Rows from block 4 of the decoder, named by matrix and row number. Each number is 128 + 24 x the weight over its row's rms, rounded and kept within 0 to 255. All counts start at 0. Numbers have three digits each. After the name is the row's rms in percent of the matrix's.
# conv: 3x3 conv (decoder.decb.1.0.conv.weight, 96x96x3x3, standardized in use), inputs 56-69, a 3x3 kernel for each
conv.0 098:132149151131120131129117146099074115134101117129113106098129119128134133074063096125158174112094135160113121100132111128162135118113110100089096127136119094143128145176166150172128149177143176129137137105147154143178122102083136155116116136104169181150103145137084133149080105083113134108108142110102138114101156169098147145116095119149135149158150118170142149127131121138137124
conv.1 113:122124119146138131132109101110104093108100098115118101125119101083069042127114096111113105160156161142135151155132150148132121099097103165184196139143162143132158069090104128150153135136128156154149197174156132128124144157149092108095118144109079098093134168164119130138162150147095079100114109120174161159101097105133153150111123124071074095113121126094117112170173154163142134
conv.2 091:165113107145108125122103137084121126069125147067111143125153136112152131117150133134170123155164090178186118139145156163151140175139114149150142127142147143147159115104154149104160153087140130127117094106102094103090074115153094132164117135153117102119116088121131103121132149080150123090137107123158150150181148133176154116112088114124137149130152138132142119117132108124131126
conv.3 102:109094148117122152133160161122142087115138092088108095137099128143098134147114138164106102166114130148132138135147137161142160139116171160162119148141103146135142132143108119150110103146131119143126130154121146170115152149108128119100089083074087115128109135155119122148145076110124101131113124131179119152160138155151147109130133134141139114135117089132130113140123087144124119
conv.4 102:179143133168143122130120130080133134099148114145142118162123139148160153102158165136124137133133147146108106148122093144144110125120086123098101128140160121123153129081122136069093150120148103119084128166111134176137128130119119134126140144124142126110158141150141113142146157120131125134139095124141143126141144137150133123126141158107142144140159144128125153146137157137150176
conv.5 094:124160109123139091144153088121104101131093081145110099139146128166172124181171119106084100121123133114143146107140143101120143113143143120109151127091137102101163138152157131140173099107151115118139157143154159172169153143073140127062165126084106134137096133137115135140105137197091131177099159214096122155125114151102101159109127125111150139113172162129130107099136148118159160
conv.6 103:139130134170161173217190209089108148117153166094133136189130127152098112172115116149156141124132134118125151138109085127111101108121121084092106127119126160156169103111141110135148119156167121135139130137136159162138174131132128110126106098106109120118145139136161156168160125126139097091128082091079092112100110103142159158145149127149130109130098077125141119157145150139127148
conv.7 102:109103116126137137111128127151141137129124136113105133127130157146140180144128154136133118121137120125129117071071098101101138128144188121154148154152142163119100106123136103130144081086087129115097149121090180148113156116125128100100129142145107122161111116113125133100137129157135120151174144133129109132128137120122147092139155136130123133132114152111138111121120107116113142
conv.8 100:102096094135145143118142139225147122178114122152108132104102103114122090138116085131113104130138119140157135148095102108086096125139143142131109147119108134128102106147176147126145140079098137128123132119111102120134166150103152142088157131098170113083177134139170133158098160104084144113109158135106105073157127118163119130140110126142102118107092113149127098117139092094162122
conv.9 095:088075109125101145150122187101135143108138156148155179163143133121136140112111115128115147138113131148116141150116106148106117105077136183163109171139091161136097100111170123123156106095150109108134117096145148104140139122121142140153146148177101129171080115163113136161174129058130104066124122099093144192110143156145088089077113103092118101098105096153128099132111103096109131
conv.10 101:087087081159142127130141149117090070123109118091101136149170177153139126173129093119109110122136141066092141108143165132151126133129096107108137121112128100102112117133125146138091162160141107099146109101124091102121112137124071110127111092081195172136153153140139144152160159179122109134084059088121129146098121148123116136124100093112118144110105139100095123128138152104156163
conv.11 096:095146114115153126154128092123139112140138122125109112122098103149130131167132114122133148122116135168113108166157107128158154106103119149162164121118130106100116129135137140140132100106127124111146112094133134106122134090121147116117158142118106115080143181120153154097111103157164135175151131138113142130145178156146156160128172132076102075099138105161118155121071126131116163
conv.12 109:181135124154092092149132112108126146111130164135149173177145122164124122163111117157158150144110117116094146142108136167149137166157153071089166134142107168138074123165180089127148105145117137142145102128122132125143103093107142144170147143192115112093123099072098115106140124103101144125082137155130107115111099140103123118148160134143144159158124164107120141097112119152113086
conv.13 103:102123140109135146100118138094132135094130124137151124115102167106110161090138162116121169128131155149149131142133112109103153140116136121123067116115068136132101129147078142152099124118105127154157110119128109103128076088104105133123135184139148148106141167137109132121135151141125148157127104115133155135155133123183129134111116127119123132095126136123117117141119128124116134
conv.14 084:116118146133134162144148168144120141133114134099089112091117107078104086106124098114135108117140109080098083078096078109140109116155123132103117111099127122131151106133178113129162119131155107077078123100121123097117080095130087101126090094119097100168129125173143145166111111085128134102136158110098101133122106134108115150164160149141145125136146132164126102160130116158135120
conv.15 094:114162135144189170134190185175157136160116117151103126179161155164145144128106107143122102149131115115103104098110106103127140098129162121118130138115097161143109153138108160159123141164126130095115159099126143087120169150114128128094105115085161185131138145097101104083108118141125134139116124144111122112107128116109144141114113152108108149140129144130124116148135130137133147
conv.16 113:143107108135135131148094138187149116164136078141166165092128145155123172153134158153142126172128135188133108145129126103101120110096111105111102101117128069100128121115149083081115122076125152142123136126131126126133103093117151100088173164147142107102182159153127148170125109149166135122181129099120107139164142117137097087138189163107136144121150149171156127160112173106090143
conv.17 098:140131147139142144136160150172132123120136155119143165144168127136154129120149148093145089075153129095147151126109132135142138094122150090094093106105097126126111130130136136114114154156133142142135131164149116141126126126115140109113130099126129110154138110160127104149117156124139163133114145112159107080140118105115122116127088162093075153104087130143135120112136128105136147
conv.18 097:138139130127113106152134126129125097102120093092119077118104119130111121146099114141108170130108142153136166151150156162126118167116095130152189119134178136148187131156186130129171145132171173159132108104098088108110155130102146126115118086088121139139120140140155173167115127129148131171168115167094080154131107150156138151161159129138166121107140105134129146081089117102125146
conv.19 099:090097100127114104151133133157146129124141140113138156074095130090100139073077106130096132126099135151110154149149106134172128132156110126111147130089146145087132135140140153154131129139124143144117117144127137148115108111134141148144150169133127134119122134107095133131163159147160131131119101124076091103093124122107139122156146129125105130123111112129112146159107152159107153
conv.20 093:152134145110113151143136169183148105161121098119110092094113124100125136099101116113096127109113138142136156120089106114127135117141164156163138114156156137148149144133141135138168114126142184181134112126096142137117100114092115119099141139118107117142148100113124100100099131112139158114134133093109083095140117141125140164174127115123113099105113105134140139112131120153157128
conv.21 113:126137143154144152135150147062093117099124144144169165166137154125136146128126149107106113121152116072101092103124101113133134132143150140148140150154149173173174139092090178129114151138103102106103154116110141098082159133141098105138143132163148115141162127133131112092124125089113113088112123089156112101147115135135133144123118144114131135143160175103120125155128134149121106
conv.22 093:124125116137126120163149134082106107079115099110145113108148166086123145088100119116094101116099096112099080092096087108125119137146126118110163102114169124126167190154142159130152127104143082158163074141137099154151104123129133114095158129113129095095145105106158127102130116147117116158104103171127142136128135132133142135102137144096157148098157151120117149139127151134113125
conv.23 099:123123083109110115092100104167146169156127104083079054137152138142136126140145162110117128099114128109109092146163136143128134147120101122144145114133161126122141169180169120138150109136149128113111159148132104103077160129127172136124126128144089109091113154120111155129105104131138139128136130112092113114118137143085102096165174163126148128111117117119111104122133137138140131
conv.24 092:188189162122151136117146131113150095130146103150129106135114120097108124085106132101079101105085099159123127121141137117119124112091116141134140125124128112106124118120112122142139123153138128142173093090139111104148170155124143159139121135109114119087139140074146156115142108118133105104123124135120120145078097118119149171131171146120155131119135129157138121156142138138124112
conv.25 099:084090108117121118141140111094102157090122179087122147155141115164114086138091095135139104142124104149132096110099093113133133136111108107116121110131144124147153129120147146138156128107133130177163093140169134163173160139134136126125138138139103114151152145151149125121113113087125119094110135117136134152114119133138153135157129115169152146172170158095112121130148151173161140
conv.26 107:082084142093094118141132135114124128131105142128133143124109122119099100135127104140133154156144157146120147106107126104119094099113083118100150118117124125132127131131146141139153126131130105133131122160106125153107147133136112138128122144111153147118129122141115117132100112135079111119105100092153113053135116078142106099156136140124110128160135125119142200109127150091110113
conv.27 106:137180186154153133135133107113094092110131131137152126154150118170163164148141169158117088130124141104131171160136108116107081128137133086091118109106106124120121136125133153131097146132086144134137102093112083118152114112130137136150175154143147120136127146148112117090141091127109104162099084126159130115140157162127152140126145126147145103132127108120140158143107104144139160
conv.28 087:124124120168166135144146128142134084116101095092101097169141115190136095119085062167121142150109105132097106111145155112127127128108101102126114087121112115124122109137141107131151096109131122125128137118133117101142122119118150164140175178149145152123113117107097090109148140152136154149088099103133136165133114151141092115103132120119126104131155142117105113148152128138156122
conv.29 102:130114125133119115151135099107110111096107114133145138134135190127125165098095123085123163110125149134149143138162140128099085135106142075113135086136154139172185154137120153150148148135141085103056116112066154140092154097098148097106123102117144114114131118111108108094134102092117111099098140119115101149126115158121126150099125130121138119129118109095115162126132140124113109
conv.30 095:120132129115120111122129137154136154127115146125112140109098111104105107112107094104111137117138147157146136096125121119172141133154107128104162136103139158143139153135133143112096138116100120123103125095096171113105119118108157173142123144107162142100164123090127106109056130149095145145094139133117100103161159149145129149172158158133116147111105121148126146115119140116135139
conv.31 105:142102074159144101143144115128115099141125134139111141100112125143141141146153157199194153115125146058104143115115137098131132107135130095107098114143152110123134123104079112124112091101094112132113112117119145134161117159177118106132165143168184174182148128111147148108085072067123132111179198179135123107126135152114152172106136119125128108146115086157154164133136136106108128
conv.32 107:138157143113143158088086125126112132136110148180137141157210151154195127142170122110108097120139133133171160095111139102116136133153138160098067138126117117150152185149091187157110148150110136082112181093106134083115126137123130151106124139127150164144100122134115087086068121110099132127149147119178158128181147113169146126084107147138128148143136142137137101113132095117143091
conv.33 098:068077092096116135087118116102081087100106124090086107136147129120120114107115118145148155120136115113142119132110157155158157141159157118135114129111126120078102127147168143164167103128108096112103090126149125136149131127107170128112207170141120122144128103127146129125087134106092114120107111133134129167100128130111169121120138130138141143138103097124154118136173133118123123
conv.34 094:127094087108071069119113118098102093106118099159161135131124142120092142107094132146120141154126145196156150123105086141122100153114125116100114096086115119102123098094135097085120138129146140142114103135128060104137148154111127135128086076094142161183100115140065093133122114128124114138142121167176167168138136143112090114131127105134140100156167120127130154138120141158136148
conv.35 111:134167156121148160125116096133133155119109107150129092134115066108117120100108137092089126138121102155138143177145136108091113136113141124089118123098113134121101143132137109150168106106111066132149087122124117141077156129098147117097098129146140116089144117102119115099127111131159116110133151151165149091149138129083109151122122124151123121142135134099126148138158145157140107
conv.36 097:108115131121112134130122154110103150129132146125155156166149136154152140146143123131100129165131120167130115153130146138098100168123069108101086112099115152111125134111108109105147114112156130129127085111102113134116128131155134144126135149105131117121108110138109109157128099105109093086090080081142113114157135090161150129141114118111101135092104152072121134102143155121147124
conv.37 098:097144132107138139161166167082120125139128142144100141118136118107135112113132117134122104140130123120129115144160174126126165116084127151096114106096134146121155133152112112136122113138154100131139129166153176198152144170142116135125061070090098087144107107146114099131101115104086134125070149137121143132143148126163147118140107126166122120132098105111099094109135119135167154
conv.38 112:121143144113155162144161145137137127155137117159164158136120109174142130164123115080124158127115099150116070126133121135147140171140121157149079112140104096121108070136120074135122091135133153134138130131145144114087119066072154096083155121126145168197156142134142135139098117138150137113126124112124112141134110118137128125141137127137141138128129140125129130097119155130114116
conv.39 103:141166120152155121100095077164148126119133128097130145154107076183150137153132126144156156113104125118125168151130113165148130127134116128107092151142114128115085130129113088127136114146145065091101150117082147098049158164142185168145143141131131134131124122118114135134130127118165148142131135167137149106122123104115136144102103127102138158105124117088122143095116137120115119
conv.40 092:146139107151131099143107099132135169135112151137095132126140140129126129115109120123151140077132174096109175152161130147177134101122113133122117130125102116127109172125123161144134163159142107154168100129132131153133078127134120126128132113085146109120170124081128113085144137157128101125107096118130123116162169128202202159123135114103119115154125103108108122114120140108122144
conv.41 097:162135156136134136120133150168147161119120136087105121128137134142123128187157115183150111136130100150158132071126122125154135142165148161160150119134182078116177139135167124129182098107153137119131092073098127094108089112112133127125131080106069065111090088097142120145097128104102150137134166156144102091137110103109096089063083115106132150126142126140155163130131116127118105
conv.42 128:120122107117130108123154125117114102132151120109107103096055056144132115139111111151152178114110111151138131105137131115107124136140148116122138143121129165140117109138141072105116094127141195199167105100129069108148076087105132158143111099099144127139102100101114141159130112154154146169125101125091097110114133111127146132072073061144160148139134130151184167119126118122130143
conv.43 106:189162153147120126141114124088100144081108171119145174098080094114109139112110144057101135105140146142165141118151151122132160158095115177158150076113097095123096141125092146155133140155145131140146113115134094100119117084092105112148125133179089102110124114125170116125116134119093133100103121077090135150132091130169130144131096110147156138107141152147120110140136107130165122
conv.44 106:158134159170160161127099097108093103097095092106135098102141184077086104153122121168144098187158116158140140123134128110102115100092092167136092174118060181158115146116115161134128172145126121111123182152151159106096096109131079098104098097095127151165137140137125133098157139154116109128116100113171166121164124077185141107134139117091093090157154146168127122152140144122103119
conv.45 107:130151154129138148089100106114105128120119139122140135140109109151130131160122133144145141118114134108095120136101087119113107108133132120102126103112141110144131137147172129128151117121149130144145116125128123126112161138154157138126170144158134126099143155122109133131093111127105115112129142158137166162142116125123081145146146105140139120103140142138098139145121177150128133
conv.46 094:082108095096128119105146117139109090145109096147099082120130116107111126107102152110121198110113193102108181113121145134136140146128129084115134097126126141121111072111110099130112123139097148124094158153132140152127136123108150114096141110105124142102133155109128144090105122152103125173102139194153108159142106161126144166119157128121156129134142113090140156102158137116151125
conv.47 105:115123165081091117134124103100119129094106127099101131101090076084078103117124135107123120095103106105156141139135178122152160101143142125150105120119111122121109099113087100100092137147099140137140137125116134110113136151127148138133135139166114124126118099125143106111139161107149143126101121109126130172130128143113138148134115133113119137110118113107130103117146128145175134
conv.48 098:143190133121168125155186153120135157085099144103096139149173153140155133124147117118129120141139133138124119150136104160144121143124129113129137087120134074102104121083051129136103109130131102108142085091118129121148081151155091124112115140103096083086113139134097139153161141163131129142085120137126117127147126124140118087100156177100141147094105107086113121129128122157158136
conv.49 101:122135148113127135144151168151145106146138130144128131143119148141131154131142150112141149124138155153126144124135099106117103069101120131142170114114135100091109106128139127144116114152097119121106108132108093093106133113087125136119112137112074112122088113120139165173138127155125116142103116108119163152105172145110141141134120117131120126106115127123132134140133145172164176
conv.50 084:117110107166161157138138136129136146099100102134131129106117128155155147111102091149153168133145163110113126097098109096082094120108127106119098119140117093125115145149129131143139119144160123137126073087076091095084134150166101101113134119126125141138144155162124116119123119114099113112082103095123135132130128142106092106148133124119102084145135116088089105124135140088108110
conv.51 105:098126080119146116162177159091092094123111152141137157124131130086131116081135128123137135141146127120109122113119160121130111129158118120108157129110152168161181135113105151115125175142146145129117142140142122146168129129096107147109077119085199201141165153123142112082114101151142112142155139149135155128135149156101135164131111122123107125117110123156137161122131124121125101